config.toml
model = "segmentation model"
dataset = "drawings of small networks of dots and links"
train_examples = 97500
grayscale = true
rotation_deg = 5
norm = "batchnorm"
activation = "silu"
widths = [96, 192, 288]
init = "orthogonal"
residual_init = "none"
beta1 = 0.9
eps = 1e-08
batch_size = 256
Rows from block 3 of a small segmentation model, named by matrix and row number. Rows with one number belong to one channel. Each number is 128 + 32 x the weight over its row's rms, rounded and kept within 0 to 255. All counts start at 0. Numbers have three digits each.
After each channel's rows are labels from the 100 images, of 14848, where the channel reaches its highest value: "colour at peak" is the nearest of a few named colours to the mean colour under the peak. Only what is clearly more common there than usual is listed. The data: drawings of small networks of dots and links.
# convs0: first 3x3 conv (model.mid.1.convs.0.weight, 288x288x3x3, each kernel summed), inputs 144-287
# convs1: second 3x3 conv (model.mid.1.convs.1.weight, 288x288x3x3, transposed, each kernel summed), outputs 144-287

convs0.220:126147132092179131120134122132126133102128120145126138114131133143142120143128120129124140124134115125143127139124151136129136129133114125132127117152129123129119127064133120123134120136135116122140137131119127150157131118113142135128137125116142124000125118133075133130151155128175142137125151136119133125122092124000131130136130130112130132126132128120084114127134132124128136128123133141126118127126111173126133128000132124124123
convs1.220:130110122160150131118131145131115123149134122146136125144116139123105115137103118135181128095115106137125118143145119146123134130106129162122147156131136145142124159219141132135104150132125147113112128124105115079112130148029162127109116132128080116040122130137074143116123118117107144098139124116122117123118103131000139134124147117140131125129143148116131158105144124126134130123138127162131134120147132125118144126000143141126131
colour at peak: white

convs0.87:142123124122134124124116146123125121092112114108109096123113123119137150122128144142120132176123108122137119136140129131133128095122122140126117134097150141112137126134139108120118106139105094127136123131116134125185151069108132131125168085144108126131111129123146137142106162059112116110126118144133125082142118136123132091108115119144118153098128116128139135122151122111131124129109138146136100134139110127112183136139135190113132
convs1.87:135113147129130117140115125106144107131135119069160104062128159123123103111202125193098161161126178125135146115144154161116127185156123138109165114127154100130120160121140160124146141114140127076116144124124193107142126076130207130132096106107124097121099127141128189080084143000101142163122161168128103149161121139123114115170127129093072141139169117129142114061159134035119118140153167103104102161126099035136120171127118137101163
colour at peak: black; white

convs0.182:130148131082176137114142115133113133100128125161132133115113132141143130137131120124140136132133115123150127135124156152132133136131113136131127115154126124125121122062133125123135124134144112114141129132125126142158126122114135127125145125121145131000131131135082132137158159136181146142131152136117131126130090125000134139147131125100148137131122137121082103129133138131125140133111135153124109123127120180123136140000133126126133
convs1.182:129103129157165126120127160136126127158146115144134128154116129116121105132101120138182128084116104140126109146151118138138136135110139157124143153125133148142114161210151128132099154132119160119124130121091101093119136152028153132113116129126066131059120123145086125109121122121119139098145120130118117121122107142000135135120143114142116137134137147117137175102154119122132122126145125189134137117143128120130142137000146142127132
colour at peak: white

convs0.134:164138142124176137125142143157194137102125142151161131106133129146114141127141154148183109174141140128139115167145150154128167157171146148151116160121141147115121120055130084138068138137194115132143132105152133170127118149164151146139163163117142180019164106092136136139127154156120169135176144135160130139135058164015116133157148134131186088141132159147091113184116150183167167149144140152139128135137133150142133159092098118162180
convs1.134:084147117081197120107115132154114147174118136146114133123134089087147159155130071109153126114147082123088108143182113133173126164077113137164155111137129136154162182172115147120134126115163121149096113159107127061160170178138126139152116111137077172144120140145147119186177083099154130123178130120096137184147159107083157181158124135132103154086098128101230173108152108128184108110093113190137149106146107102115136151127133094101151
colour at peak: white

convs0.283:144147131160141135147137117123131129102119136124127153122125129144140141116140122133123124139141119122135133134132124128140134107144166128134115124139144139106146129125136123124118118133117116140122171134140146133199138120119141130137155117149124124136137124126136135132125163008152133136131131106128135140134126133112128103116120098144119151124132124126149116129154122117128125135121128168133141144135119161131158127143137083119135
convs1.283:131121146137135111147122126115135112135124117088152093046141140134121112112196134189081158152124174124124159120138150162127122186158122144114158109136159097140119155126143178121153139113135138090103141134128201091136138093129205132123096108103121090125083127142126195092090144000098132159126157168127110145179126131121115117164126140100072142130167119115148125051150125027124111144147165112114112172132080045130116159125121132087152
colour at peak: black

convs0.165:146157132085177122139145100132129123114135132187154116117127146142142135146142132139147098138141137129157125100125140138124100145150096160113134128159119138114136111052141133139138127141166112125150109132151136127146118142138135114153152131138150159003130138120112115157157156153168145138116159124135125103111091127006137139150125130089184121139111152128096121141122135142125160142102119158135121136140123178112143142025140120134134
convs1.165:152090137131203133123130149155136119167160119139119135158111111140115101128095119119200124108114102154100113158157146128137106153108152142137131127128123145139105157196151154141095147132112162140143127112103081095131140165057125142102113108129074165088109110157117112136099115130157159092146134149099109139144122111000111147113119110138119122144122128118163175121111115175151105132143130214153141113140154144152143148024137124137126
colour at peak: white

convs0.11:137148133085170133120148109138124137099128132177145134123114133143141133137132126121136146145128126125157118128139159144129126144135113144123129123152123131130131126064137129136140126136150116106139123131119133125158126126120135117129150132130139141000143141126094142144154160146170146140129150134128131120130090125000134143147134131107153133133120145129084103139127138133129142140103134157126106137131121171126140146000138130135126
convs1.11:115104150150171138141127166138125125165163115151118131142106122104138120119091123141182128094121114143114103151142125145156135145109153149132130144120139148133110154196152135132093159127103171122137125113087099092126139150034154134119124125117060142082123115153103137122118120109127140112137116134106107122136115141000134135130142106151112149129130140111162180118132134136127113131151145207143140121136124125139138135000148147114127
colour at peak: white

convs0.25:182138168125204139139078131148134169122150145149167142116119144133144120088161140134159182135140141125137143147167148191125130144142149142153167181135109108147118168086119088139133152143158119150153140188199168129142123165137162111174174175152125170093157150189179179154140137151126152138217130131145165159122089115078161112147126165100152118159120157189112100177153141159125163133142137190168143131197197167105156108140158100170159
convs1.25:065131119083208072122120143163085163142148106124112104098123111141131131162110129122135140092161107128116083111129111150147166114123106115171125032160125114141122141134161162120110096123159143130115134133118087086145172163167087157140116091135111197186111136133197100167155092117144169154157169178101140136132181122155125193119135139115072166101074115081218169121141078110201124161076110176141150174148066125124116149157136130074140
colour at peak: white

convs0.102:066122131125124179134081143137029089143153126143131124144089155079182131118099145130115150108153153145071110131144119171153047075099131091140119119148034151121089117125137128183103145135107124132117131105163075148110094119126183117146134145064132122138157125104150125176112116116096120147125142130048112122181134026123122109138151162114128021107132153081151123146116081135068146180145113145058146142144141131111139120113123145142098
convs1.102:147132119141119100117118121163194151135133188111136156158122114102153150210095108161109080138113094193124142120126168116113146178134139149142153199107171126149128137113143090202126175161070154143145136143114183101155142163120111114102101118104121104134115098201136170136127187145166147200086080154148140146119150116118055204113094094135112088191146110189164102145119184106126179154115153126169152125125121149193161186139180096102154
colour at peak: black

convs0.9:116180200138144162111092114083127146133103067131094068122106158104134108109114116137116155127100122101094060161134180092090102145147092099154087094133095123080099136110128128096086101058130171119149088093129102132151113116145081116110186098158149161131074080096134123197166140132137158122098104109107119079106190136149131154117144087119119145123208153102134056158049131130075121097149080183168137161138131144045091120119085128128151
convs1.9:126115121129119084139153138125101105190152255149112126132142154138112140190144142135119146135197153092122154084126120162105131136158155113109124107150090118091149129139195150130127142222080115095110119205149141105118121154123080152100145124126129139136119105169138127112090127124137151081162135155173107064133139096129113093127060150155147148149110134092112154116132135174072123144133108155102121124118163163242025137134226106137078
colour at peak: white

convs0.183:135150129174151131144136121127140132114124138127126162138130122148153160121130122138122132109137125131111138133141122128142134102162174148134108128139136145092140133124134125117115133126127111143115175127139142144202132129137131137136105119145143124128147118122136139136095166000160138125145113093127142137131123136118131100107117092134114151122130117127150113136141126126129123139137135148132136143140115176121153132149137126113129
convs1.183:133138143133144120139116125112132116134119113098154087043140136123116098112200126192087160138125168117120160120147148162137124187149122141115160118137160099140120154127143180121157137116133139092095145134125198095131141092126204133129099106113122089128079129144128199094094142000084132148133172174133116146183130132124120113162126137101077145129168119108144135050151127017112107144151160107113113181140077052136114160124122135094144
colour at peak: black

convs0.136:111157095150131137135100155023145034136104116158123123178158141092118090151106138153127144126127094157096094136152100162052105099122162138051118149123050146106096127088169148182119145104145154128136070085117147131120143122146087048175123147145120144122136186101143076034146088112141141139058129112132082139145134155127166180152194165139128114141145167150116128143102148127190168122116127116157120158138102117081138130131110151086130
convs1.136:172128123168142119147066119132144118110135192133151131099131087157140164140103170127064104140134089213126132106043193129143065118122147124120161123148103062126113155140093112174121161189066135188156124093145117113096080114123102067131149085149125097122136103157122169145144176146139102121037131119146121122175140106118110115108065096090093134153161109104126066133161158087090128168138160147108135116045115199158120091117112155133118
colour at peak: white

convs0.113:136144158128102094169108140096153126152103070192179109153120145126082060099115130104153122120103069110076125123122157122115098150120127104104040116131077140151038156119143158128117131082111193071148117087134166127107098145120108107133183087164134165175110167118165170158134132142125188159112139107112126160087162131146127182187097122120145101152166180092145114175093114124139093106110102145158155066143109093121144113098082192157037
convs1.113:167136156178142133127095146141172093150117255120082131082111124091137204148136152177094097179242092082149146112104126120119114110121133142082143096142156090079180112134083095129148126212119078179132061175145138147119097133134139137152145138162131070133127082132126118144137123125173081108136164105115132082151114145132108113141067094127158140107169138099141097103168113118097136153133158124079083080067144159236102126154156139119151
colour at peak: white

convs0.241:151127138065052116098131126113125141142123145255138094131115113148141113039114136128207131150124138116192115137136144143117119129152105163112094100139118130160076125000151162145100150128140041086136149129046128115125131144154161141137146086138051168151127131114193143139182173150120180141131122129114116083111136132156132149157123120114188120126074147130173130149116132153128149146112122232155103129130097158117110127141133103106118
convs1.241:082096070130098127088117072188109134062077108094123064084133129165079124068122111116090167123123093099095121112131101134181125145141089174117172119141130136158126166079165163172188084124175082087094116106214130107104128164174145122154124104125163127063099153154070126129113096100147107095152185112117121144144058090141128157169141093079108150055142167071106085133114093106147183189077096099090104137130081138116146143205145095066163
colour at peak: black

convs0.270:140131130160125071159165114136146121157131105129181132166075128128135057117123124098133146087094048122128052136165147159126135091139122134100053134169138127162104149102187112144098145130100160123110223074120134114148125153103115116110163093068147153176151165162167127092090117149121137127140119148139159082110177098139114138130090110098146110133102084126164183149091146141140122134126124161111133140150196154112153139136151151136069
convs1.270:109128175150095138128073170156129120113105194062081156094110141138162185153141162202126066166158121127146175136128117106131122132128126085129098116085160119087178130126086087131147133123121138127136039176126113118167110103128158160171205156147083086133087063159116157144158143098129120149183091069065170153157116145131149141104131179135155159109111135149130098121146058102154175143102169119051122059129195068120128144141118091163089
colour at peak: white